config.toml
model = "audio captioner"
dataset = "synthesised sound scenes: up to three everyday sounds over a background"
train_examples = 26041
n_mels = 80
hop_length = 160
input = "log_mel"
spec_augment = false
win_length = 512
tokenizer = "word"
vocab_size = 93
encoder_arch = "quartznet"
encoder_norm = "groupnorm"
encoder_activation = "silu"
encoder_weight_standardization = false
encoder_depths = [4, 9, 4]
encoder_kernel_size = 25
encoder_stem = "single"
encoder_widths = [96, 144, 208]
fusion = "prefix"
label_smoothing = 0.05
decoder_width = 192
decoder_layers = 12
decoder_norm = "layernorm"
decoder_norm_position = "pre"
decoder_activation = "star_relu"
decoder_mlp_ratio = 2
decoder_head_dim = 32
decoder_fused_qkv = true
decoder_bias = "all"
decoder_qk_norm = false
decoder_parallel_block = false
decoder_dropout = 0.05
decoder_inner_norm = false
decoder_positions = "learned"
decoder_prefix_bidirectional = false
decoder_connector = "linear"
decoder_tie_embeddings = true
init = "kaiming_normal"
residual_init = "none"
optimizer = "adamw"
lr = 0.00073
beta1 = 0.9
beta2 = 0.95
eps = 1e-10
steps = 30500
batch_size = 128
epochs = 149.9
lr_schedule = "cosine"
final_lr_fraction = 0.05
warmup_steps = 1520
weight_decay = 0.3
Rows from block 3 of the text decoder of a small audio captioner, named by matrix and row number. Rows with one number belong to one neuron. Each number is 500 + 40 x the weight over its row's rms, rounded and kept within 0 to 999. All counts start at 0. Numbers have three digits each.
After each neuron's rows are labels from the 100 texts, of 14976, where the neuron reaches its highest value: "fires on" is the input token at the peak. Only what is clearly more common there than usual is listed. The data: synthesised sound scenes: up to three everyday sounds over a background.
# fc1: MLP up (decoder.blocks.3.mlp.fc1.weight, 384x192), inputs 144-191
# fc2: MLP down (decoder.blocks.3.mlp.fc2.weight, 192x384, transposed), outputs 144-191

fc1.7:548488597539435438583525563474487451560535594482467534492548539565494522513538539430552520439473535509541410456550578532469514469429502500489525
fc2.7:498485523484525470516531446469544503475477519574570480468493412517522532475532544473517539540467510487504512500463549511522464470501524507446487
fires on: "electric"

fc1.119:517541443522474460508523533447518450454566486444499464478468523553470452478420421527469464443528491502516429493466497486446544543436485485520537
fc2.119:505476482509531537529492479521422478459543435448517450529453548516549433495481490531516475473493508512468439413489559502503502504485468514523538
fires on: "slam"; "mooing"; "bell"; "buzzing"

fc1.336:453458537454571477441475547480538468550499508484448459493439546520443500521485487621503491447532540480483568465488494500529449559465509519477498
fc2.336:460505452522549510512497467476526487515509513444468532468477513500425571525463565571468530551540542478484454498497485511507487514541493480464404
fires on: "frog"

fc1.141:546499454509553453553535461438515543450462522485465563505503502499496515387504495545409488494522458439590509496489533479528449472501538558504481
fc2.141:491502523499516540455384548471545521487567461571542531487516524506413496523531488525558481435482492569555487536461435491444504444518507488528498
fires on: "ball"

fc1.320:451493489555487528531557444482562569457566540475429476488513469524496458501538510477424483380490542496565524494527514508481572450542538508525608
fc2.320:446528539498519523526482519516519518472426431531548449508499461493475484492537484568474496498524554590557540502408513483442505486511472484432567
fires on: ","

fc1.342:501531491468482532526444522422567471433467488506501502490522506506540526437523549545486503485501428496558554453432492469567522479527513494534565
fc2.342:474523488435549513553470534470590472481472494553507492466540550467511546559500469510507509454482458503520509497436504470565504520496530482464539
fires on: "ball"

fc1.361:449533500531470532503502474460509476439557563484528571529497582527528440460448483517533456487491509516471421465505529538485478490517511571502487
fc2.361:512477495511552507499425514554531512479533450544538492571521506529516557493475495524488488479481489460543477528541439563520467394417392527499452
fires on: "muffled"; "thin"

fc1.127:529507502530525457487526557489535471562481461500434512499408507555535581483535526487567510550579447503539518541519496498521484526524456502527532
fc2.127:445582510575440419482576507448553492612420504536414532500530495568435512487542495509492468515490467490473475467481504429529534489472508489575518
fires on: "then"; "over"

fc1.68:530491458605479538521538470490627516528533501504520508465455550477495523457502511463477544512439465399520478504481524459469533519491492489516479
fc2.68:537526500562586526534444564461612463546512546544605474508515505557493499470498454441497549446505509487501467507493417445409525490540489540493464
fires on: "reverberant"

fc1.358:441458446445473471484454481485583467478539524480507479437447556498499569459499507477522523418465445478588541496426481506544560517530525494492580
fc2.358:431542464420511507562483495467491458422503444490582503513535525456507561511525508452527548431497419538533535474474501508467491555495555482432569
fires on: "ball"

fc1.344:554454489482434548480470421498577434524563444521481434468481504473445520522538456489480547494467420483515566499502567525500533557436487500463488
fc2.344:554460424505436503509490458524503543421547536502425511463539514458489491519574517470527509479453510519482552524556534527536514500482458490473501
fires on: "snoring"; "slam"; "hiss"; "bell"

fc1.377:459517470481478521506453523496486526473511488460465420525500399513505538462516499520487508457482536541553537436512540499524523484496484527491534
fc2.377:503488652491529565526544567529525539557442532626523473484527478557488504441497506486495553480540531577576528498484488438504551462551511477443491
fires on: "room"; "engine"; "crackling"; "helicopter"

fc1.292:536505499498485544493513463527546527478558561523515547544485543538519448498512451520548445510463499512447536507471477486559518462405472555464484
fc2.292:376473526540480475472572543545468506464496522521488499515520461502520531483463490497512450447501503486483472526530487505456469469498508563479533
fires on: "clipped"

fc1.146:500561520493495537500528510501544505502521531493497487467537479480470520495475509437555489475495486513495486467489496564450481526601509533449454
fc2.146:451477498485601489542558460504512512509466584516457456420509495521523500505417561493497535469443491490493475545454545517424443531527481436462467
fires on: "slam"; "water"; "bouncing"; "breaking"

fc1.383:438446500521489466499561464455523520464525507516548437491524450482506540427489528504474441455429548445537520465579507461465549509516551574532480
fc2.383:471414480507460519499524481477510491554526528472553437504448459509463465474478490441455505502533453437536526478596505469507559480501466541531486
fires on: "reverberant"

fc1.235:544510463483501463508584458532480472484530399504482416475482558460473531517471469521491537496481419444487501496566552609482526535412417515424477
fc2.235:561503417496453538521521431549446544473560462467439457562473498457489475516531539500516496534448494471459551472544536575570511412473444462503505
fires on: "slam"; "bell"; "breaking"; "zap"

fc1.10:546523457445491480518473499534501533548501463544516511531543482500534491406508514533521471469470533503503550451459454468491404439434512448485497
fc2.10:447486450450420544522462492480453445520534486475449623448564602539483465437507468539547542486455444512547544489497494498470475500473536453441477
fires on: "quiet"

fc1.179:506544507532491413569513522458491432505463488533466513522493486546474549475487489558472523435516471577552516463472497497514533509497503459450515
fc2.179:457467526540498587523541470523466508468517511509516535493494485551547437455496444442525487468508554492444504494502459527480513503537531520506597
fires on: "ball"

fc1.289:538499490473510560493455520480489537471507489541448507478513489475468534463533532466530450425535539582537536439510449575421446522501526535528485
fc2.289:591452513534551521516512495518422451500487472524562505492521471401481459439466453544546490507529522434504538478553551488499484508507498478457501
fires on: "<end>"

fc1.364:467500452541509416526416559474440481488519550550528481468486493479528471422440479486512424485463477461515412524531534503528561446445434507494493
fc2.364:571484372520513503485545533473454477464420549583487420515472458510494565529446479487489549526561437475450491480474590576523520452539421506460511
fires on: "chatter"; "helicopter"; "stream"

fc1.310:436431521505485551493449524445487458512585541556456531526488530535452495492489551449579464508493491451476511504536554539525560506520476499526469
fc2.310:503523546561509425413478583438416480468433485500435530531531499495468529499414543474539459520500524540490487442491544523506512423497519490536486
fires on: "clock"

fc1.94:438487542450463562453507546494528414513508456497433477512456496446465473508487537510537597456460577461489475490553474551477479535486443537522492
fc2.94:412451481527561481444519586502472468459472486521473493516511425512464479479464504520511516496533555502427503437505456591537528468559468511553540
fires on: "clock"

fc1.265:460449479494452510514507550518454511474499482499525527494550477531547533421482464486480505402479472581518470503536449501409490551482515524502515
fc2.265:561494433403500500519432488460508379462467505452472562438503457479503523449489485493458521525492503540485501458468467507518530554514566554545509
fires on: "over"; "with"

fc1.246:552554474490496527524494473522559497479477544545454555467539564542478493432506544454483425481475490451530512447489476510537510550494548590459492
fc2.246:473425467520562463580505483407540465480482551516573518485484476466488560519523504492463501415468482422498460461496555469587495481577505420486502
fires on: "coin"

fc1.299:491471463499511463453508503555476427520424500530447462443478483467462533477448518541521532462520485468510501489517472530511446543491476448476485
fc2.299:518525495515438517495473538466539522479476440416513502544527497490523564499511518523498454521495486461408437455578479486578502489544485530514435
fires on: "clock"; "room"; "noise"; "bouncing"

fc1.64:584555464566465502504510525513555418465449524495477540507425574468508473447484543479487501460469521480550426505474542628511428496513509563566479
fc2.64:523477484541548520509535482546496466446424524529505501499434483478460487446440510509542574498500541454438421526513554581527466471509440589497491
fires on: "chatter"; "room"; "stream"; "wind"

fc1.21:499495476526450492532479491492525423472469608488506544503532531519537487397481530464499479461528530479510530444556501515532528478498416574466512
fc2.21:519469451536471502443558499476495492498448543497490443564417495466451571499517522498416548507516502491556557530504481485547530561519489555460446
fires on: "<end>"; "reverberant"; "vacuum"

fc1.48:498496473521517516510449405489527432506501439492443522452442472496482463525484474456490515489492435491419459556487533483450503515480458488468537
fc2.48:527478526426441513549572496523517492442511508502427496468534444468495520556525503455506495520472515487436523425552519434516562506538455478562475
fires on: "snoring"; "coughing"; "sawing"; "barking"

fc1.250:458543502470483504499483457510456506542478539530513480541496493497551495426476476477552409516452416521514497459498458504573552456522428459522473
fc2.250:448509433534502473567504524532463519457491507495457454500447468482499513524476406459486520514472552514511424552490444561532562505522439539536533
fires on: "rain"; "waves"; "cleaner"; "buzz"

fc1.285:532495479525497485452480465463565503529484463447480467542517525467504578419545449510503531404494525469476454418463464445450508532564512484420502
fc2.285:520513507549496561495510423509513556465499533518466492488465499500578550530498480532468481542467577534490448490452499502479480507517487510483576
fires on: "room"; "then"; "crickets"; "rain"

fc1.40:472500545475495507501523466485495498502557456447542497483484529547567467489468536476473420453521488509519546525536554517528538451539544449486495
fc2.40:463489510482527443483456530508473492536583511485498524514432477477470515562601434514486416549441539507477475520521498579518546474475562553455491
fires on: "quiet"; "then"

fc1.60:530543455556480466478499545536512475534530508498505474492464569556486578508522559538526478459543495480494485419543440541510508436425417547451588
fc2.60:496534527534523467511521496557532454492489540548524511488519480490530526462557446479452547529461505465546514548560496545536492516466504522483424
fires on: "crackling"

fc1.106:476501514442507517537467573529518461544571469534543526530507495533528516527506530583522545501424450503524520526414493514486456511392452425467479
fc2.106:446523475447472489550545515531452582497534517495547467529494464484531502531465548527510499544446544426562452535487544522479402495488471435385494
fires on: "ball"

fc1.124:438499478522542488537511539496444491466412493464452485487517511472472499438456409449512461461489507468520470514486462483443547519504480538531567
fc2.124:458621511502528509452514521507494492583516502551560581546525427503545493462505465414513490461528479501472502438472494538440508477481475567515549
fires on: "then"; "with"

fc1.184:525440470535490481460517433546525465511445516537540491517462491532471565472484509465520518524483489440514470480497505503548441500473481517533523
fc2.184:537481514527544614538529460478475548613517533415540518356450482445473504568472518556505465494517445532481552510505469507453469592521541512470484
fires on: "spray"

fc1.201:454528555585485448506516524548509547429469579485502575496513576424487450506473468507489532461450526529467500398527507495444514465504518486454442
fc2.201:488481520510492485537539573538423567465502511568480586573565490495514425501500420391530539470541545444543515470446507497481468462483492493521586
fires on: "buzzing"; "thunder"; "roll"

fc1.374:552543503478497527425519530480535487477497469537447502474478547476520545510501494426482438492558468450509412540490424596485482540540538580512498
fc2.374:512548553464519524554481480512551556573541527491487563488534449468521532506567470572459518445491452494487493516562447454542470452486516473449430
fires on: "<end>"; "whoosh"

fc1.300:522535440466555402469515452524481512485518511536477449443505432478504485548477521559462538521500491532586517525448451598438473461508491494525491
fc2.300:490516476554503475470501502538459520540496483567511470534432485536472507556507505487486492448581504422554554543428508577518420499506459514523536
fires on: "mains"

fc1.229:515487470532463499439471483571512479556493542516481503458512486484506508486521520559466532528471542491486485454566443495572536510472427484522496
fc2.229:461449457533461515493515506548537511505535497518468435519474550531503518469511449469432480454520496455545465453450486479497488516533520527588510
fires on: "reverberant"

fc1.272:472492468575488479548553544570505526477573496488463444479443420482495546491487550413527478514494510541516559497478560560413456522568518518517507
fc2.272:508549547493501454498527480493585532563409539547449544476569522502465479453502550485484520456511502532470505484501470483470522522473476490455391
fires on: "electric"

fc1.312:518564524563440443509559548527475546497445562532546547589482525529536491431481441474496494524468552410495395544425468475529506433536458555540503
fc2.312:555560532461464463548535465544515547496517490480411504584413480471506524486531429538478487489524510476511478508546489500523518481463437557516502
fires on: "rain"; "then"; "over"; "cleaner"

fc1.220:525515456583508497507542476468503496466479512556548513529447517505523547484465466529462480528520511441525578479539570485573506514499538460549546
fc2.220:502500485495546485460476511469522536480451465515500533493502490498584533476523454496519543467481532605512459490525470533515584501537439528472455
fires on: "buzz"; "cleaner"; "waves"; "rain"

fc1.267:511457457498536543474482461485586483487486522483516528477439482530568525494488553485411514467508459479494565518451461480561555528472449503499541
fc2.267:486515464450458485536470489462545490509507531505424445428468529448495571499509478431477479458411449494549509539502492474447536556540507542510433
fires on: "coin"; "water"

fc1.191:540528479553476471504421566472459427438479566524503554527400485483523501428510538516524546509430519436505418498467543544519463493523454562519472
fc2.191:535471436513505503509521498474502485444448528590474422579480459498503578534452468522497594515527479537504450515476582586492503445523432590516499
fires on: "typing"; "chatter"; "applause"; "wind"

fc1.206:540500517518455581473500481519471469490489563491483526561490457584513537495483473490529442443502525459447517523483453474470502522493490496479540
fc2.206:515452497473507511533505440530447535492562508460500562567442535546548463485496443483583488448482520429534536460448523496509482473459554435418444
fires on: "quiet"

fc1.143:464502472501536416500465418523503506538511499536411452546461473491541499501462477516459496461535538468527458470490463521475488478528448524572542
fc2.143:494504504514541506446485467488474543515515461592549420525561505464461518513514463485466535528484440446631499472496493489483471515515496449477548
fires on: "mains"

fc1.372:522467507511471519497524486460498542431583509431484541483466481512600514507518520448602486515537460479463563500526491543506605572531507486526526
fc2.372:510522442514591453570552451469489491524452499436524509464498519508493453544460429463506497566472468442492486580477510540513536586537571458461487
fires on: "phone"

fc1.367:507519543530444430561505524525427517495550526491423530517487507534516417442461537517508530518486448445547486499589465520491518486472523451472499
fc2.367:547479520526510522452584494491384475512413475548538529483534542553518562458520461488514465458608488504486511528561534511512554487486573439571454
fires on: "then"

fc1.241:499538569545461450482451547544478476561530468450518487473523521444501514546474560500457495476450484545518516561486528552582505463541493459498479
fc2.241:507472448567537503501510507526455461460523454487513532452479524498502447461511469444512439440501607545484462503520471524482406527479497572510590
fires on: "over"

fc1.343:521523536492510473535509515537445554482466427510504445497534463559470469456456471534477455471519508488487511484459525489565501428507523480533493
fc2.343:475448533559479490499495560479540486478492531503452474453517445527476468508529496450532522472471509565499508605554516438475479534534489475521568
fires on: "then"; "muffled"

fc1.281:489523492564476459471485494511514527457474540575526517518526500447446484544495504546439563489446479461486500527481487459488543477427481531533511
fc2.281:534515541411484521502526561507504497476532550559537496481512501510610487447482466430465527505502520598556488430476439501470479551457476506484554
fires on: "room"; "reverberant"

fc1.79:502451557497552537530512510528462544485455581505476473412459426514558473477534473448487554362523438501494544526461491493516469506540440577483548
fc2.79:466485497515501558532517487503382495536452499444467529479445457548476467472510576398466538457528439487492523417396500493554553508511501512477585
fires on: "crying"

fc1.80:467573532466538415464542596490480530493443569490468539579507505440489577476524458549507560468528425554495504514472466490531443471501519546543520
fc2.80:504470528484462561502542499506487450491501513497489482426515406494569476480544455427454549523508525545505485442515473480533512539547533502484555
fires on: "then"

fc1.101:432547557529517436532550457462499471495480515491481482562484524506520455480437511529510441485575484465502601507580525487495516550541497460509520
fc2.101:419476483496490491502524474492528471564577523478497418563503453442520473508453463472474515510477493473488532503483509473492514523512459437512509
fires on: ","; "<end>"

fc1.71:451514470545513531492467530506452550501504497470521538537485514545494475497541560443518517412475403434462511456460466508468491446507477520479487
fc2.71:440519442572509540480479556465502488471499483494520433535461496538464547492469464474518531526509492511481555505526526460499482458531416510484446
fires on: "chatter"; "explosion"; "water"; "mains"

fc1.91:465458521548438411526486476509430470593592439500486476523514494553507517442543491470553465484526533479522515534498491515589544457479511499485545
fc2.91:492494484492518495505453525474470529470533508550520507505510467483481505536490481501555523588475453476489551540518554452445460509482546558440539
fires on: ","

fc1.195:454541469515384471583472530472492410445476535565491534586450432471487497487523490497456572514468495522487484544441517488466483507574454535562559
fc2.195:532449466456504482598469512464436512410502545509523498457507451520506457475511521465524574522504550618462483485473502510483537418532533523518556
fires on: "typing"; "crackling"; "applause"

fc1.325:572465484540554479605520488428513451504474507522469472512476555536525512513507539569421478443489448476507530474470482454525512566509416497475495
fc2.325:482451537521591529552516382417542500526490535516493466482488480599482530495485499447487509412437492498505504478490478437531454509505436395489473
fires on: "coin"

fc1.145:499536568473442492490571528458486432480463562509455541507544479530509530556577624461514476484484463542480523521467511534455526492539480596546511
fc2.145:505537466515477431445556503540551459539504543535443502473524462507516496492524513501517556486483469457586526464448551489542506443441572463487525
fires on: "electric"

fc1.199:584527521517456510520434588495466481512479530446495555560480534537520450436525407467534532507537496570441507472503533498573524468519477495490485
fc2.199:436515511554483453456471451483450488469538510544501524498466507457528527533475462537556504382507470547475516511484474536463453459533507630520471
fires on: "white"; "pink"; "clipped"

fc1.75:420496455471532534500540383546461465474499510520477511463495532455552538521560477569507487466591502514527491589438486557501466529542535498538593
fc2.75:449519586515542514474527526466454432550481506505436532542502444480456478491498527481533585506540465478467629480530514515496485492542476454522512
fires on: ","

fc1.164:522526461496493456562417634462476468471477556548515502524500436496517503462477481514498491545464456515504416486556512494546483485450388464501520
fc2.164:554500385497561497511518497500481476483441515583450485521483438520436528538413437536457553550536491513444513516411585551557496461534476530465497
fires on: "typing"; "crackling"; "applause"

fc1.32:499545500582499479449491554532438469496550517545434551596516527545476500586572495434529485426497498533485553438385523516475523527542511522573479
fc2.32:486500462486596514445473462554521512546472478588533529445558435545531493505451545551515488524468502567551484465443498446521482423468540507413513
fires on: "crackling"

fc1.236:468491493462467568507558469517476548429460507527504478463545561573499451469542480479503456419437494525595523577545464487456516493534552522498505
fc2.236:455525558419525528527480467533483445544444432525577488458476466480556514493494486499482499491515522472492544442427517513532540476545524555491580
fires on: ","

fc1.14:493465504480588527523448527418493459437479546523517469463466454483481461479403508523506459553537458437493438440523579521485524443499476498458496
fc2.14:478505510546538473454637539415445425501451533578552461527583417514455541537490530495457538495526472537492508486502488496483573558543524489419548
fires on: "typing"; "rain"; "drop"

fc1.324:515528449496547481458468513554467525474524579549506516488541450491525503518519457518506430423537500460510498398492537559464471428453436531496535
fc2.324:431496538537508531423462512574495603519510451467482488572503527494515531479433515476466460449527515478574465489524483478366492462458449508442483
fires on: "clipped"; "muffled"; "hum"; "rumble"

fc1.105:545558485491528455471487497493435463514444518517505466427527471525551522437490518501489496494469504443450448476514539545454515553487431509523489
fc2.105:433506462558503443477527512448498493495448568468543487500512471530521511548505495445453456524467466476429466511475538497469531493491481531461471
fires on: "engine"; "waves"; "helicopter"

fc1.161:482475566507504506437540466437528418459502520513488496507498565552536551510502459487479461408560531492510549484453482474518570503460536503518512
fc2.161:518500550432553444492461494494504490513575482543509465449525524443490530536526450508511503494481487526544446485558518536485527532475564463472542
fires on: "buzz"; "waves"; "cleaner"

fc1.381:457518530513476466491490430524483476503584509539456432424455545561515528527444548486520421518498436552567456461561507605494516458470519489514555
fc2.381:573421548530446519531499487461382513475469507454504513438493511501408506516498558471487481503463542539461536536561469575509482473433504462550549
fires on: ","; "rumble"; "hum"; "a"

fc1.107:480470477523496494520513489492499486492483486523499511454514512439446484438548472509530462499451388429551531503462551504489523473545546523549431
fc2.107:531538447472409484496517478463627458566452535514543494478474477502464505471476468520454516505538440484466500480466390498501504506492517575485530
fires on: "reverberant"

fc1.43:499444490462456521528481478474501509466491489457479554492489460471520567486522465460507520475478560502441479436467499455454446519575548472500509
fc2.43:512462418530461405494543447469521525444486580581487506506475454468504546506531540522465535466447537497466493514445495513477503548499447530538448
fires on: "room"; "rain"; "applause"; "stream"

fc1.216:555464509451477498537429505524483456534536459438407496494518464518482516520587527478479495472494483576569550530513482510429517536512487460524564
fc2.216:519465495478439464493502503504508505487448567507557428549562445527490533517504475484504539477531566554518428513530476537505562509456497436501510
fires on: "clock"; "<end>"; "with"

fc1.90:490522461542453465485456512529467486454476567511576550461504501495482505495423501536476551518505438527542451490481516516589504465515442537562514
fc2.90:553479471488471474433483503577477549529498524506453531528452525538469526492491461475506477539489456538461428548507506494543503410485428530523483
fires on: "chatter"

fc1.93:439514520496531481455552478527508527480533515520451490469529491498469488525502477538531453554518538511561530556458557547451489402494555503556472
fc2.93:514476500444468495544597473495547506591447541511484514432499529474462519557551464443467500568461476434460519521556512516545477540513494495493436
fires on: "drop"; "footsteps"; "knocking"; "bouncing"

fc1.166:475509503572500463497443582520514488529496513514547474490489433548442480511460480465469454472490475479495514509484549498575582446505433506464489
fc2.166:487466416559557489425542574516512496503459476497555504439472461488465482617473498446461517508509522484504500543400529561515422571516498544425530
fires on: "typing"; "crackling"

fc1.284:494462546560431495533445521530540481401487511458464589475475534488474435473431482500535533456534520537462480396510539530461551497531528509489510
fc2.284:425448499505530496492525574506501502446527472501498463612505515496558466475495471475532585451553560526570501432496483524482478526529522524462475
fires on: "buzzing"; "croaking"; "melody"; "speech"

fc1.162:488554535450513419521541446468571439540488481475420558543479504471436499404508475493456504464535430480511498437500556546510469541527523574596512
fc2.162:499506488438477505453494482471503508452569557537489556467487464530479403538504446477576477463535439524571572473493488420478450510509510469532491
fires on: "then"; ","

fc1.177:451510461517506487499425483518480475546438456443494486510494443464433530434473515533540461526458501495438423516550475540495456489533488494499494
fc2.177:515468565499524478559448531476504526517525500433569515523510491495456482560481435527537472472478516567439433476510469439502539416505565515466480
fires on: "room"

fc1.256:559509541583510514552476542520560536497541535536481499563454497440474505397516441483532382495546551523483520426483535547502434481518489517565550
fc2.256:596513475513530499494531554472464428494493546426526516495523484505495477500452524473497492523491625459441496469514476581451537518475449533491455
fires on: "then"; "white"; "pink"

fc1.27:499522607455552449527489530437509461499476534496528477515487511442439519471522506497476508485578549437440484375590568509489515445522505457506499
fc2.27:452459500443442513554540511419452516464529509519546457576530423489524451457472507415499489483532553471520489505523561548479531503552496542452565
fires on: "roll"; "zap"; "sawing"

fc1.148:509528547497537467557529453466506494450491454502500457514464482537489496489483517569415520533530509505531568466466478528547486503486499507446524
fc2.148:493482464499514484438522486473518533516509536530475494408498465486459562569480488525545521483504457446526511509469471500463490451541568509497454
fires on: "crackling"; "glass"

fc1.102:427523502534485406481432520568437549546520521498544512525515481482538462483469593522451485388532514521534429439500486464411397487500472529486527
fc2.102:544537503459506490512464502467527476607535522517534434578495445551408512468462479464500545489479492468524548515452564435516436447479431454476540
fires on: "mains"; "frog"; "car"

fc1.29:514503499560535448437486547524469550506505492433491534492501414509523489492525483436507485499458510505470535474423529593440517476544499532553472
fc2.29:569523592459506486498465441518523440504439564507403532503504503499487432549471592492495553537499530524500593547474550521530468572460492513504446
fires on: "electric"

fc1.248:533445462489433557490472498562506541519535465454532405512477470522542508557487521537523518448521502466505571546416420553490452586454487568458470
fc2.248:543485505533541512491525480533476530451462442393504468480440481522534482546494553540498531519543517471599561548399496488454519553481525566504446
fires on: "phone"

fc1.304:533523518510514488500597509389554480542463549570449466501512495518565545489564474450512472488467490442513474491462541458489465537488440542507428
fc2.304:435457504480496478362538475465592522478467541546443515543529491492556504468539568491548475521408504532486470492450585490530521473459473502465475
fires on: "electric"

fc1.203:501505533422529552484443451493486444539448520481496510508504503501442460489456494502524520522532475401547467473520501491522508440460472516567536
fc2.203:537493558497465506418518484531401518489488479440426537548453575522543469599540497401519489519527528474520508550460523473486522528458507505495455
fires on: "quiet"; "then"

fc1.152:517548532533477500498441570516443486519465490504465520464520508550526457478496543487512452428505522525471467486452488483531507467471460546490519
fc2.152:488448513599446515488527527572448534453463457465463490483465499591513472528445520507556510474543520613539521532446483569475456503509504510401485
fires on: "crying"; "over"; "<end>"; "hum"

fc1.171:473529499547498411531544512377520446500557495518487432495499512496469498509491515524532479433440452473488474530489517557439544520534449541484474
fc2.171:527473478458487497429464452482506540540533455535536468529472541553458507542502510561514456542486524441458449456534488546585518425512473513546470
fires on: "room"; "rain"

fc1.117:529492500500474467451546541471509501497491516515493462532535447482429573368442510500502477475485550466503487478537482471464496522531481503460416
fc2.117:502454528426441524508504510529539556512535480506473494575584449484524499481528507459470493498491508570522493430552481520463525439484471556497513
fires on: "reverberant"; "electric"